{
  "arch": "convnext_v2",
  "model": "model that predicts nearness at each pixel",
  "dataset": "rendered solids tumbling over patterned floors",
  "train_examples": 48750,
  "image_size": 64,
  "crop_scale_min": 0.8,
  "horizontal_flip": false,
  "translate": 0.12,
  "output_stride": 8,
  "isotropic": false,
  "norm": "rmsnorm",
  "activation": "quick_gelu",
  "mlp_ratio": 2,
  "dropout": 0.05,
  "inner_norm": true,
  "moe": "soft",
  "num_experts": 8,
  "moe_every": 2,
  "expert_mlp_ratio": 1,
  "slots_per_expert": 1,
  "shared_expert": false,
  "patch_size": [4, 4],
  "conv_stem": false,
  "depths": [7, 7],
  "widths": [96, 192],
  "kernel_size": 7,
  "loss": "mse",
  "targets": "nearness",
  "residual_init": "scaled_by_depth",
  "optimizer": "soap",
  "beta2": 0.95,
  "lr": 0.0017,
  "beta1": 0.9,
  "shampoo_beta": 0.95,
  "eps": 1e-08,
  "precondition_frequency": 10,
  "max_precond_dim": 1024,
  "one_sided": true,
  "adamw_lr_other_params": 0.0023,
  "grad_clip": 5.0,
  "ema_decay": 0.999,
  "steps": 9400,
  "batch_size": 512,
  "epochs": 98.7,
  "lr_schedule": "constant",
  "warmup_steps": 470,
  "weight_decay": 0.1,
  "adamw_weight_decay_other_params": 0
}
Rows from block 11 of a small model that predicts nearness at each pixel, named by matrix and row number. Rows with one number within an expert belong to one neuron, the router's apart. Each number is 50 + 10 x the weight over its row's rms, rounded and kept within 0 to 99. All counts start at 0.
Before each expert's rows are labels from the 100 images, of 14848, where the router gives the expert most weight on average: "strongest on" is what is common among them; "peak at" is the part of the image that holds the peak. Only what is clearly more common there than usual is listed. The data: rendered solids tumbling over patterned floors. In brackets: how many of the 100, against the usual share in percent.
# router: slot weights (model.blocks.11.mlp.router.weight, 8x192, trained with AdamW), inputs 96-191
# up: expert up (model.blocks.11.mlp.up, 8x192x192), inputs 96-191
# down: expert down (model.blocks.11.mlp.down, 8x192x192, transposed), outputs 96-191

# expert 4
strongest on: count: one (71 vs 25.8)
peak at: bottom right (41 vs 14.1); bottom centre (38 vs 9.4)
router.4:34 48 56 45 41 55 53 53 43 53 44 54 41 36 49 48 52 41 43 56 35 51 51 58 55 53 62 44 65 50 46 37 58 48 27 67 53 84 54 39 48 41 44 49 49 47 57 42 53 48 52 58 21 45 54 44 53 47 56 48 71 50 71 64 44 50 46 44 55 63 64 44 43 29 34 52 46 39 54 60 62 43 52 45 39 48 49 52 39 31 23 40 57 49 34 39
up.11:51 45 41 44 53 64 55 51 42 32 46 57 31 46 55 67 54 66 42 56 54 69 47 56 70 62 39 67 54 51 41 41 50 38 64 49 60 61 42 55 44 59 50 39 49 56 40 64 46 51 68 47 48 51 37 65 36 62 49 43 56 49 49 46 59 54 64 68 52 51 50 53 55 57 46 37 44 64 42 48 50 48 61 58 67 59 39 56 51 48 50 32 60 70 56 54
down.11:35 40 44 34 31 48 59 51 50 41 50 60 68 38 72 63 62 57 50 49 53 55 49 52 31 41 62 36 60 56 45 45 42 53 44 31 58 53 46 66 46 58 35 41 66 45 53 46 36 58 62 39 45 60 31 41 41 49 33 63 32 48 54 46 48 37 53 70 34 49 50 51 34 61 71 49 31 48 52 69 46 52 51 57 66 45 42 63 41 50 49 50 42 43 50 39
up.12:57 62 52 51 57 53 33 50 53 38 36 40 27 46 37 53 30 59 51 41 48 43 51 56 68 38 40 45 42 50 42 59 57 25 53 46 48 46 68 54 47 51 65 47 58 50 45 42 38 46 67 27 68 37 52 43 53 67 44 50 58 43 48 47 54 62 53 46 44 35 45 39 56 33 63 57 58 41 48 51 49 56 42 45 62 31 56 37 78 59 54 66 59 43 57 63
down.12:62 65 50 42 44 46 52 54 54 43 43 34 39 68 37 43 50 40 51 51 70 53 53 69 53 52 34 56 51 54 53 43 34 43 40 50 51 70 55 59 65 50 59 39 50 55 62 39 33 55 70 44 44 34 59 43 42 54 36 47 39 62 37 50 59 53 43 48 52 69 54 76 50 65 52 54 54 40 45 47 59 47 51 44 42 26 40 41 61 57 57 59 61 57 34 55
up.13:45 55 32 65 53 45 50 46 45 54 32 71 56 53 53 41 58 57 53 48 48 50 43 52 47 29 46 53 63 47 51 55 48 46 67 45 55 59 46 40 32 45 52 62 52 49 59 52 52 56 34 33 42 53 62 59 38 47 60 48 49 45 57 51 59 45 45 59 32 43 31 46 57 49 60 47 53 53 44 48 37 50 48 53 43 53 56 56 52 66 47 36 47 56 49 55
down.13:64 54 49 49 59 41 41 45 47 65 35 47 29 65 36 55 47 51 63 56 41 48 41 15 32 59 34 49 55 51 37 64 34 54 52 47 57 42 44 37 52 49 62 51 36 52 24 59 57 62 34 45 52 50 59 60 64 52 35 33 66 50 51 70 44 55 60 55 51 53 47 58 54 46 41 54 43 54 58 46 47 44 39 52 60 61 44 57 52 56 47 35 57 53 48 53
up.14:36 54 40 48 42 40 38 54 52 58 35 63 48 40 61 69 53 51 64 55 52 70 61 35 37 55 40 74 55 48 63 74 43 50 53 44 49 65 50 44 49 51 46 38 45 61 62 40 59 31 47 51 45 58 47 62 52 35 42 37 38 45 51 53 36 50 42 35 44 73 57 36 44 47 59 42 69 55 52 51 58 58 50 50 46 61 45 43 34 54 41 39 53 52 52 37
down.14:27 40 57 52 38 36 51 41 68 43 51 43 49 57 49 51 46 51 41 55 45 52 64 26 50 36 54 34 48 38 62 52 56 58 38 49 54 19 34 51 58 54 55 63 61 49 54 49 47 54 39 48 61 57 52 46 57 59 48 54 63 55 63 43 54 33 36 63 56 35 30 36 45 41 69 38 66 44 33 40 65 68 41 56 51 51 45 67 35 48 62 42 37 56 74 49
up.15:58 51 53 42 51 47 54 44 50 68 48 52 69 46 42 50 71 39 55 49 64 27 31 54 26 60 49 49 40 78 49 38 54 41 51 45 28 54 42 60 46 55 66 55 54 53 53 45 49 47 50 39 33 65 53 49 61 60 53 64 41 60 48 54 51 67 42 43 69 46 49 38 62 32 27 51 50 46 57 40 45 56 52 57 47 44 57 27 60 49 50 53 53 39 59 68
down.15:44 59 56 47 65 52 60 40 51 37 62 56 46 56 63 53 54 38 41 49 45 49 61 45 57 53 46 45 48 53 51 42 52 67 37 22 53 62 59 43 50 39 51 49 65 50 59 51 56 63 55 57 50 56 59 46 42 52 66 42 41 30 35 39 57 35 52 50 51 43 36 60 47 54 54 44 47 38 51 54 40 59 55 56 50 33 54 27 49 39 62 41 61 44 65 44
up.16:52 74 47 59 55 66 42 57 46 41 51 75 46 57 64 70 66 57 43 52 54 59 63 73 38 58 42 48 55 44 61 51 39 52 48 45 68 42 59 49 51 40 46 63 40 50 36 57 42 40 52 59 39 49 36 48 52 64 56 55 57 49 55 58 65 32 40 54 51 27 59 55 52 49 55 43 56 67 47 55 41 48 52 29 40 42 52 65 29 62 57 60 53 35 57 52
down.16:65 55 55 40 55 51 35 44 56 65 58 56 48 65 60 45 48 57 50 46 49 50 52 38 51 42 28 54 29 52 43 56 47 57 71 56 45 43 42 49 50 60 23 48 44 56 39 40 56 48 55 63 61 41 55 23 53 50 42 53 53 50 58 63 32 47 33 50 39 47 52 46 53 35 56 39 47 36 48 48 60 25 38 43 48 47 30 48 47 68 39 61 36 36 32 53
up.17:43 38 32 51 50 46 54 52 66 43 50 52 25 64 51 51 76 45 34 50 41 68 40 61 46 19 45 42 57 75 60 51 56 57 46 59 63 41 50 57 45 42 53 49 51 48 51 46 57 65 61 45 53 38 51 50 50 45 56 47 42 56 56 32 39 53 57 56 53 42 42 46 59 59 48 58 47 56 55 72 48 49 55 40 58 60 51 35 50 58 44 60 42 67 66 47
down.17:64 47 48 41 38 47 54 44 29 52 52 26 63 63 45 63 66 81 50 54 31 54 46 35 45 59 29 38 62 58 47 43 41 46 62 47 41 68 53 57 49 47 60 45 37 55 36 59 47 25 63 44 57 41 40 46 45 54 44 55 36 34 47 57 62 40 56 44 73 60 38 58 61 52 37 44 58 46 64 57 32 43 45 56 48 57 52 60 32 48 56 40 34 43 47 53
up.18:52 42 40 59 62 67 48 43 51 50 37 60 43 47 53 49 36 46 61 56 21 58 44 43 40 49 46 57 48 68 51 65 50 53 67 38 42 43 47 41 62 40 57 38 75 44 61 25 53 48 43 48 62 44 60 50 49 28 52 40 52 46 56 48 46 33 65 36 47 44 43 28 42 50 46 48 45 44 44 62 66 50 58 43 57 45 38 52 67 51 51 48 66 81 49 39
down.18:44 64 54 62 48 45 60 51 40 57 63 43 63 61 51 51 47 64 58 33 48 47 65 52 43 32 57 46 53 40 50 55 50 62 51 59 27 52 44 52 59 53 42 57 53 54 67 53 43 27 61 55 57 49 34 38 46 42 44 49 41 42 63 43 43 56 49 61 54 44 56 44 56 35 45 51 61 36 33 52 57 58 26 51 53 51 67 58 47 56 61 38 53 34 40 58
up.19:35 42 56 48 32 40 52 49 57 50 49 60 66 68 45 59 38 62 71 53 44 45 45 35 47 73 50 62 59 49 48 37 47 71 44 49 48 58 43 59 38 45 57 40 50 48 39 30 42 36 41 43 46 45 50 63 34 42 27 43 56 49 53 60 30 56 33 63 54 50 45 39 39 52 44 57 52 61 50 46 47 58 58 54 42 68 44 39 32 59 54 44 74 48 25 64
down.19:43 44 44 58 51 48 48 40 73 58 57 40 46 45 49 51 59 45 40 55 52 49 50 31 42 35 44 20 70 49 77 55 53 68 45 50 55 25 58 64 58 38 56 41 59 37 51 46 52 66 60 51 52 53 45 47 64 53 54 41 51 40 51 65 66 45 39 40 55 46 37 28 36 39 62 55 65 38 50 45 69 74 45 59 49 46 54 55 44 56 44 51 47 47 77 42
up.20:50 48 48 51 53 45 48 55 51 47 42 69 68 46 44 63 42 44 50 77 50 45 66 50 71 36 46 62 48 35 41 61 51 32 54 45 44 47 49 58 34 53 35 47 48 60 72 38 48 40 48 49 51 45 38 52 49 67 29 70 46 55 45 44 52 48 62 67 61 61 56 50 71 57 51 55 62 50 40 59 63 46 60 34 62 33 49 47 58 50 52 50 22 50 51 39
down.20:42 57 47 47 55 54 40 58 56 43 48 64 44 31 68 60 50 60 55 30 72 44 56 74 59 69 60 46 53 40 58 56 50 57 71 57 49 59 57 61 65 42 55 46 58 52 49 54 43 64 55 51 38 30 48 67 54 72 39 39 45 61 46 52 40 30 46 32 49 40 40 53 60 53 56 53 41 56 61 60 41 41 50 52 38 50 43 62 44 60 54 66 55 53 39 41

# expert 7
strongest on: count: one (56 vs 25.8)
peak at: top right (50 vs 14.1); top left (44 vs 14.1)
router.7:47 55 50 52 61 54 70 38 48 43 48 56 47 61 47 66 51 63 48 56 31 53 50 73 46 54 37 59 32 54 49 49 34 49 34 57 45 91 42 48 58 57 47 34 32 52 50 47 61 44 53 38 34 37 52 60 48 61 42 56 40 69 59 45 48 47 46 56 56 49 39 51 52 49 36 34 49 41 48 51 54 56 59 41 51 53 38 67 44 68 45 45 57 50 60 36
up.11:47 32 65 42 67 39 53 42 44 61 42 32 39 53 62 40 47 53 49 61 48 50 53 28 56 52 46 36 58 46 63 49 55 56 51 47 65 43 53 62 50 53 58 50 50 38 68 50 58 52 57 38 47 63 55 45 49 41 44 44 51 37 51 62 82 67 60 33 53 62 64 46 38 58 44 49 69 49 55 60 45 39 45 53 54 52 34 28 68 46 43 53 50 57 44 36
down.11:74 43 52 70 47 57 62 45 60 49 33 49 35 45 81 35 52 29 51 46 51 53 56 42 61 58 41 46 52 63 54 55 40 50 31 62 48 56 51 50 45 47 39 46 36 46 61 45 66 63 46 68 54 54 63 49 42 51 46 47 52 48 50 44 44 40 41 46 53 53 48 45 57 41 56 64 48 53 50 48 30 40 64 55 54 44 51 64 59 57 46 79 49 51 45 59
up.12:54 33 44 37 52 41 43 34 44 41 35 32 54 64 39 43 50 49 57 46 32 39 37 53 45 46 43 57 43 58 56 38 45 51 49 45 29 43 66 48 45 54 42 53 47 52 34 43 35 45 50 54 49 54 58 50 53 59 66 52 56 40 40 56 40 61 44 56 63 49 52 51 47 26 56 56 55 42 46 60 33 43 58 65 49 67 62 39 42 48 40 61 61 67 55 59
down.12:56 46 34 41 53 49 67 43 47 48 47 49 65 51 44 45 41 48 58 69 36 44 42 58 67 32 50 43 39 66 43 43 62 62 48 48 60 56 41 65 60 59 64 55 38 52 42 57 56 52 62 32 45 56 62 55 53 55 44 34 56 45 50 45 51 50 38 66 57 35 49 47 47 62 60 29 58 56 40 54 51 45 62 49 54 52 51 55 53 43 46 58 59 58 45 41
up.13:52 66 63 46 23 51 43 35 45 48 63 57 47 46 44 47 60 52 33 33 54 56 71 31 50 57 51 47 50 46 56 31 50 56 53 51 59 53 63 34 50 35 57 44 56 58 70 48 45 65 44 41 56 58 49 51 35 58 64 57 60 55 52 48 44 56 42 64 57 41 52 42 35 42 36 59 35 48 49 71 64 59 64 55 43 56 64 66 49 48 42 51 36 41 50 54
down.13:23 37 62 46 50 61 59 35 55 38 62 50 56 46 46 50 60 36 46 57 24 48 28 46 48 42 34 48 37 67 43 59 41 53 64 55 61 53 38 63 53 45 44 51 53 47 61 46 58 51 38 42 50 65 42 58 56 43 32 47 38 52 56 40 57 72 44 29 56 51 64 46 40 57 55 64 34 64 55 45 39 46 49 50 39 47 26 52 60 53 66 46 41 57 58 47
up.14:40 54 47 54 38 33 51 54 40 59 71 49 39 57 44 54 49 41 56 38 48 42 60 44 58 47 44 58 47 24 49 35 62 28 57 74 48 48 54 62 49 43 40 53 66 28 59 49 49 40 43 52 47 39 74 46 22 52 30 42 47 54 51 49 65 49 58 50 47 40 57 47 44 43 46 54 51 61 56 50 56 44 38 34 37 40 42 48 58 51 53 53 43 62 38 41
down.14:43 47 39 54 59 60 43 45 46 49 41 50 62 35 45 27 30 42 33 59 49 50 42 49 45 52 47 35 52 47 63 51 59 66 44 51 54 56 42 59 34 61 37 55 39 41 65 45 60 40 48 52 57 46 40 39 41 39 51 60 54 37 58 52 32 49 49 54 66 27 47 40 47 41 49 25 52 57 56 66 53 44 37 52 33 51 51 48 70 61 44 41 39 37 45 62
up.15:60 46 43 25 29 51 43 68 46 56 59 67 28 51 44 46 51 61 33 47 53 50 50 48 45 26 45 42 43 49 58 42 43 24 52 68 49 43 54 45 46 48 56 53 57 29 67 45 48 43 53 58 48 42 44 42 36 42 49 33 43 49 54 37 53 48 44 57 47 49 65 65 38 39 54 38 63 56 56 72 68 53 48 57 49 51 47 40 51 52 34 52 68 52 47 44
down.15:46 49 41 52 65 51 55 34 45 52 38 46 48 46 58 50 42 51 56 45 34 40 58 51 52 44 59 41 29 65 73 50 61 51 52 64 59 65 40 43 50 66 55 63 50 37 47 61 41 42 69 48 36 41 47 65 55 58 60 39 43 60 58 40 45 48 52 54 60 39 55 33 41 59 71 52 58 51 41 63 48 38 58 63 30 61 41 66 58 45 47 48 50 67 44 56
up.16:50 43 46 54 44 47 53 52 50 48 35 57 55 35 43 42 46 54 39 50 48 55 48 41 57 44 51 58 59 52 62 44 54 53 50 22 46 51 29 54 35 48 53 46 57 21 62 30 41 36 48 55 53 59 44 40 65 17 50 40 39 50 45 52 38 43 56 60 35 32 37 38 41 45 53 52 64 48 39 45 57 31 70 64 43 53 35 51 42 59 61 50 52 56 54 41
down.16:45 33 34 51 56 49 40 32 40 56 51 57 42 71 56 36 53 47 56 58 36 54 61 43 45 49 57 64 47 51 54 45 56 42 45 45 50 31 47 64 40 59 63 54 56 58 56 29 48 49 64 52 58 52 53 54 47 53 68 56 71 47 48 35 61 31 38 69 32 33 55 45 62 50 51 40 61 61 65 30 52 51 53 50 58 47 38 44 76 67 48 47 45 59 41 54
up.17:63 32 47 60 45 54 40 40 56 50 43 48 46 53 67 52 38 51 58 63 65 57 50 49 42 64 36 47 55 71 63 59 59 50 50 46 71 54 42 45 47 54 44 53 56 53 41 55 56 53 44 45 58 64 31 30 57 40 41 45 35 61 28 54 61 59 65 41 52 73 38 62 71 49 50 53 59 62 52 59 49 43 48 53 41 47 37 38 47 46 55 62 58 33 47 28
down.17:49 43 54 72 58 53 33 58 51 37 45 46 57 41 53 62 45 44 38 47 48 58 50 37 67 54 42 81 58 53 58 51 43 38 43 51 54 48 47 66 51 47 70 59 50 51 61 53 51 37 39 53 40 78 61 48 35 70 54 55 62 38 46 58 60 46 27 60 44 68 50 57 68 57 47 53 60 65 55 54 48 38 59 37 69 52 56 70 43 42 56 61 66 39 55 65
up.18:43 59 65 43 65 68 55 41 49 50 53 32 67 68 62 55 42 53 52 51 45 49 43 51 49 65 57 55 44 54 50 42 59 45 40 47 64 39 44 53 52 40 51 44 48 59 53 44 49 47 60 35 51 58 56 22 15 42 52 64 57 50 68 62 55 43 43 43 46 47 44 38 59 42 47 50 32 64 66 45 42 68 61 50 45 51 38 24 48 42 59 70 43 39 49 62
down.18:45 47 41 49 60 45 62 41 35 49 49 55 66 56 41 52 51 35 55 30 54 69 47 51 41 43 41 53 61 47 31 48 62 41 62 34 39 54 53 49 59 58 44 49 57 52 49 44 50 47 73 57 51 49 26 55 42 69 60 63 37 49 54 50 47 42 49 43 56 45 56 51 58 62 68 32 42 58 37 45 76 57 49 64 41 48 52 60 63 60 48 40 61 59 55 60
up.19:39 65 52 32 44 40 44 44 51 42 66 70 53 44 59 52 65 32 65 42 38 63 48 54 47 44 61 42 58 63 39 36 45 80 48 73 39 41 39 51 44 43 48 38 48 51 48 57 26 49 35 55 58 49 36 40 52 37 63 43 55 57 51 45 43 29 64 47 57 41 47 55 56 53 41 41 55 33 67 62 56 47 44 60 57 49 56 53 34 59 54 39 55 28 51 57
down.19:59 58 69 51 48 42 49 59 55 46 58 54 67 56 61 56 44 49 53 43 35 50 76 48 35 42 50 54 48 39 47 37 46 35 53 47 49 52 54 39 61 47 62 43 44 42 52 57 35 56 47 35 42 68 53 53 50 39 29 48 45 48 58 68 54 47 49 38 55 47 56 72 50 53 52 36 29 59 50 49 45 49 42 76 47 61 50 54 59 50 47 46 54 60 42 49
up.20:71 45 59 55 51 47 46 57 42 50 50 33 52 54 58 33 50 48 77 28 49 40 69 41 49 43 58 59 54 58 36 51 56 53 68 38 53 43 43 52 42 44 41 42 47 39 44 44 40 54 70 43 48 46 67 37 53 50 37 56 53 53 46 41 54 60 45 48 34 53 63 53 39 51 56 35 55 63 32 59 66 57 46 60 45 57 56 56 63 38 59 34 49 69 38 52
down.20:49 62 43 20 55 59 50 54 46 52 61 43 53 56 51 32 54 56 54 68 53 55 52 48 53 63 48 57 48 50 53 48 46 52 65 60 57 46 48 68 42 49 41 53 50 67 53 55 40 60 64 45 61 51 20 67 66 35 57 53 44 59 37 34 54 59 60 62 33 61 50 41 64 57 56 43 55 39 55 46 45 55 33 39 54 43 47 25 54 57 44 45 50 62 39 52

# expert 1
strongest on: count: four (48 vs 23.2)
peak at: bottom right (41 vs 14.1)
router.1:41 71 60 42 43 34 25 37 62 48 67 60 50 41 37 67 43 49 40 41 22 68 48 63 43 55 56 47 61 59 50 42 54 53 41 49 59 40 40 59 49 52 57 47 39 59 46 44 53 52 55 55 45 63 37 59 51 49 55 58 56 54 47 63 38 49 41 49 41 59 60 43 45 58 45 50 48 40 33 51 55 44 51 62 49 60 42 60 45 42 56 50 48 41 25 42
up.11:50 40 55 51 60 53 47 48 49 56 62 44 49 61 50 39 70 46 75 54 68 49 57 58 47 55 57 56 39 51 46 44 54 47 51 56 39 48 41 58 55 48 47 62 53 50 35 46 40 34 43 42 45 63 46 39 47 37 58 45 47 49 53 64 44 47 45 50 36 50 61 48 33 33 33 41 49 61 39 32 45 62 53 55 47 51 59 37 45 54 51 60 51 57 30 50
down.11:43 39 54 60 84 64 61 55 38 49 42 39 64 65 44 36 63 39 33 55 55 38 44 45 44 36 44 60 46 42 42 38 65 48 31 59 50 47 60 46 35 47 69 59 55 44 60 52 43 33 43 52 47 58 53 51 37 44 20 47 41 37 48 39 39 26 42 48 46 48 47 55 55 42 43 68 56 60 48 34 31 54 65 41 20 68 52 48 50 68 46 56 55 56 39 41
up.12:53 55 51 45 38 63 52 70 53 50 45 58 62 58 41 47 54 46 44 52 56 57 47 46 31 38 45 55 43 44 48 66 53 45 46 53 36 43 53 32 50 46 53 54 50 60 31 55 36 43 55 77 66 43 56 63 51 43 33 31 55 42 48 45 52 38 36 50 35 50 48 44 64 59 65 39 49 38 34 44 58 45 60 54 68 50 52 55 39 51 63 68 54 41 40 68
down.12:37 47 48 43 56 55 47 35 60 47 42 44 61 50 65 51 40 60 30 44 14 43 58 16 57 47 54 49 52 43 48 50 45 42 45 46 53 40 27 26 49 33 67 49 49 47 42 34 42 49 53 42 52 60 55 49 35 45 54 58 47 59 48 37 45 40 53 54 36 49 39 45 48 54 52 53 43 36 34 71 30 59 57 39 52 63 34 66 47 66 61 55 49 59 54 49
up.13:68 58 52 53 45 45 54 60 61 55 42 59 51 61 62 40 35 54 54 46 28 52 80 49 43 54 52 38 52 30 52 37 48 61 50 34 67 42 50 43 51 50 46 58 66 46 64 35 49 56 37 50 44 67 42 50 58 38 63 54 56 42 57 53 48 61 44 41 47 31 49 60 49 57 35 64 49 50 47 40 64 52 51 59 52 39 55 56 71 66 53 54 60 57 48 53
down.13:44 52 45 35 56 68 50 63 49 52 59 52 39 52 42 37 59 57 56 61 32 46 67 26 58 59 39 47 51 56 40 45 34 31 43 57 53 40 40 61 50 40 46 54 57 53 52 61 43 36 36 45 56 62 50 47 55 55 57 52 76 52 51 35 60 78 52 64 48 42 41 44 50 63 55 58 56 42 47 35 36 54 44 54 63 41 43 38 49 48 34 60 46 44 50 54
up.14:49 48 55 41 48 68 41 41 50 58 44 52 46 38 50 63 48 56 34 67 56 47 41 25 57 43 43 47 48 52 41 31 42 51 37 62 46 53 54 51 75 70 57 44 44 55 48 63 57 49 57 32 48 37 48 47 23 46 51 46 44 55 37 47 50 44 39 71 60 55 47 57 61 51 51 64 59 47 40 48 66 42 38 51 54 35 61 42 47 35 54 61 48 52 50 38
down.14:51 45 46 56 37 58 33 39 51 46 58 51 46 50 55 75 57 43 55 59 51 50 50 31 46 49 31 55 59 53 45 67 46 47 51 40 48 53 67 41 69 51 53 62 41 46 37 47 50 41 56 67 36 51 33 40 47 72 45 31 64 57 43 50 48 56 65 51 45 47 34 66 57 68 56 45 32 72 58 48 43 43 77 34 56 51 47 65 60 31 50 50 40 46 49 48
up.15:29 59 43 72 49 48 47 37 62 51 33 55 43 57 49 58 49 43 53 35 32 51 59 44 37 57 54 63 47 57 59 52 42 57 40 39 55 54 62 40 62 68 44 46 37 35 61 46 72 59 49 41 60 49 55 55 40 57 35 69 31 47 59 35 49 35 40 68 76 46 39 54 46 49 33 41 57 46 45 46 58 41 49 38 43 72 68 61 62 60 49 53 54 49 55 53
down.15:41 36 51 47 42 65 63 62 35 66 50 38 41 62 38 47 49 53 56 34 43 53 44 34 46 46 48 39 54 43 42 62 49 58 56 45 55 42 55 29 57 45 59 57 38 56 46 45 62 37 50 48 39 58 59 71 32 56 52 55 45 42 56 53 40 63 37 58 67 40 54 47 36 47 54 59 54 58 44 34 53 65 30 60 49 46 82 51 53 51 51 51 52 45 43 44
up.16:44 35 39 53 32 56 54 50 51 52 54 55 57 60 41 69 80 72 55 63 53 52 43 38 57 36 56 54 53 62 59 72 53 52 53 54 44 62 46 47 43 36 51 51 49 32 47 61 28 32 37 53 49 52 50 61 48 43 54 39 56 50 56 47 52 50 36 49 46 29 28 53 52 32 53 41 45 44 44 41 55 66 68 57 48 53 47 32 44 69 45 38 75 59 46 43
down.16:47 44 62 42 41 41 55 57 50 49 56 33 58 42 60 72 49 74 42 41 54 58 45 46 28 66 59 61 35 41 74 44 45 36 54 35 44 42 41 37 48 52 46 47 47 59 53 57 55 75 44 45 52 49 35 48 51 30 46 60 61 53 51 39 51 39 50 40 59 42 46 44 53 38 57 42 49 53 46 61 59 50 52 36 34 52 42 43 47 34 61 70 58 50 55 54
up.17:54 48 45 43 54 62 46 56 55 49 57 55 52 70 43 48 38 53 51 37 67 46 66 41 40 45 51 43 56 35 39 52 34 52 37 53 47 54 36 45 56 68 55 66 45 60 55 60 66 60 51 52 35 33 52 68 45 55 43 52 53 46 62 37 49 63 46 44 53 42 54 57 42 40 52 44 59 65 58 54 52 47 41 45 51 62 28 55 54 73 54 56 61 50 51 37
down.17:49 44 46 60 39 42 58 41 49 43 48 43 41 24 61 67 46 60 36 50 47 54 32 46 53 34 58 59 47 67 42 56 47 50 61 48 23 51 42 48 54 58 57 58 46 72 63 41 78 37 54 37 52 49 61 56 52 32 67 55 53 44 59 62 59 51 55 50 58 66 59 64 43 32 43 53 51 58 73 48 41 56 29 39 54 32 51 43 57 53 40 68 37 50 49 49
up.18:46 56 66 59 63 50 57 67 50 55 51 56 41 46 50 55 60 58 52 59 60 42 60 55 53 41 54 48 47 73 57 57 45 37 28 56 54 56 49 49 52 52 69 53 43 52 59 54 36 40 48 61 38 46 44 57 58 45 54 54 39 53 60 46 57 72 53 55 41 40 69 58 49 58 60 37 33 55 65 45 57 36 59 47 53 40 66 32 49 38 56 39 36 36 56 57
down.18:49 46 51 38 56 48 44 39 69 43 63 66 58 46 31 40 49 44 59 35 44 53 52 39 44 51 51 62 55 63 49 44 32 64 65 54 42 44 56 59 52 59 57 48 56 68 44 42 58 51 45 58 63 42 47 60 38 69 54 26 36 51 47 49 54 41 42 32 43 39 49 57 49 45 48 57 44 46 41 40 54 61 43 58 44 45 52 57 42 46 56 35 61 47 49 48
up.19:47 42 79 41 62 47 52 44 54 52 53 57 52 46 47 50 58 67 51 53 52 63 62 42 41 46 44 47 42 53 62 60 36 35 60 59 39 65 55 59 43 50 57 57 61 56 61 55 56 38 28 34 40 52 55 51 39 52 49 46 62 39 48 52 59 49 56 33 41 64 66 20 59 35 48 60 60 49 45 38 45 58 56 53 72 54 53 39 57 63 44 53 46 65 52 53
down.19:68 59 67 40 65 55 48 59 39 35 34 42 44 47 59 43 58 44 36 49 63 56 69 60 59 60 46 64 37 60 36 50 53 47 57 55 61 67 53 54 57 47 58 58 52 53 66 62 46 51 47 55 45 50 49 40 41 50 37 71 57 56 49 39 51 39 47 54 54 44 55 40 61 52 36 43 40 56 57 45 58 51 61 49 44 54 65 39 38 64 79 43 55 47 40 55
up.20:35 59 50 47 59 41 56 54 45 52 49 67 29 59 53 46 63 37 64 55 36 52 66 59 32 56 43 58 39 63 62 56 45 54 38 50 49 41 46 52 67 56 31 65 47 48 43 47 44 62 50 42 50 52 56 41 54 66 44 65 53 68 58 66 63 61 55 41 67 45 51 45 30 50 50 56 67 44 47 61 61 41 50 45 51 44 54 70 54 37 50 34 42 56 67 48
down.20:34 47 72 49 40 44 76 22 53 52 59 61 56 60 41 54 53 54 49 31 33 42 49 41 43 43 50 44 46 55 54 47 44 61 34 53 49 48 57 48 61 59 47 66 48 53 52 30 50 58 59 56 31 48 51 48 45 67 60 48 54 49 65 49 58 41 40 58 63 49 57 26 49 49 46 51 45 38 52 60 57 51 41 66 62 46 55 54 54 44 55 35 55 61 24 50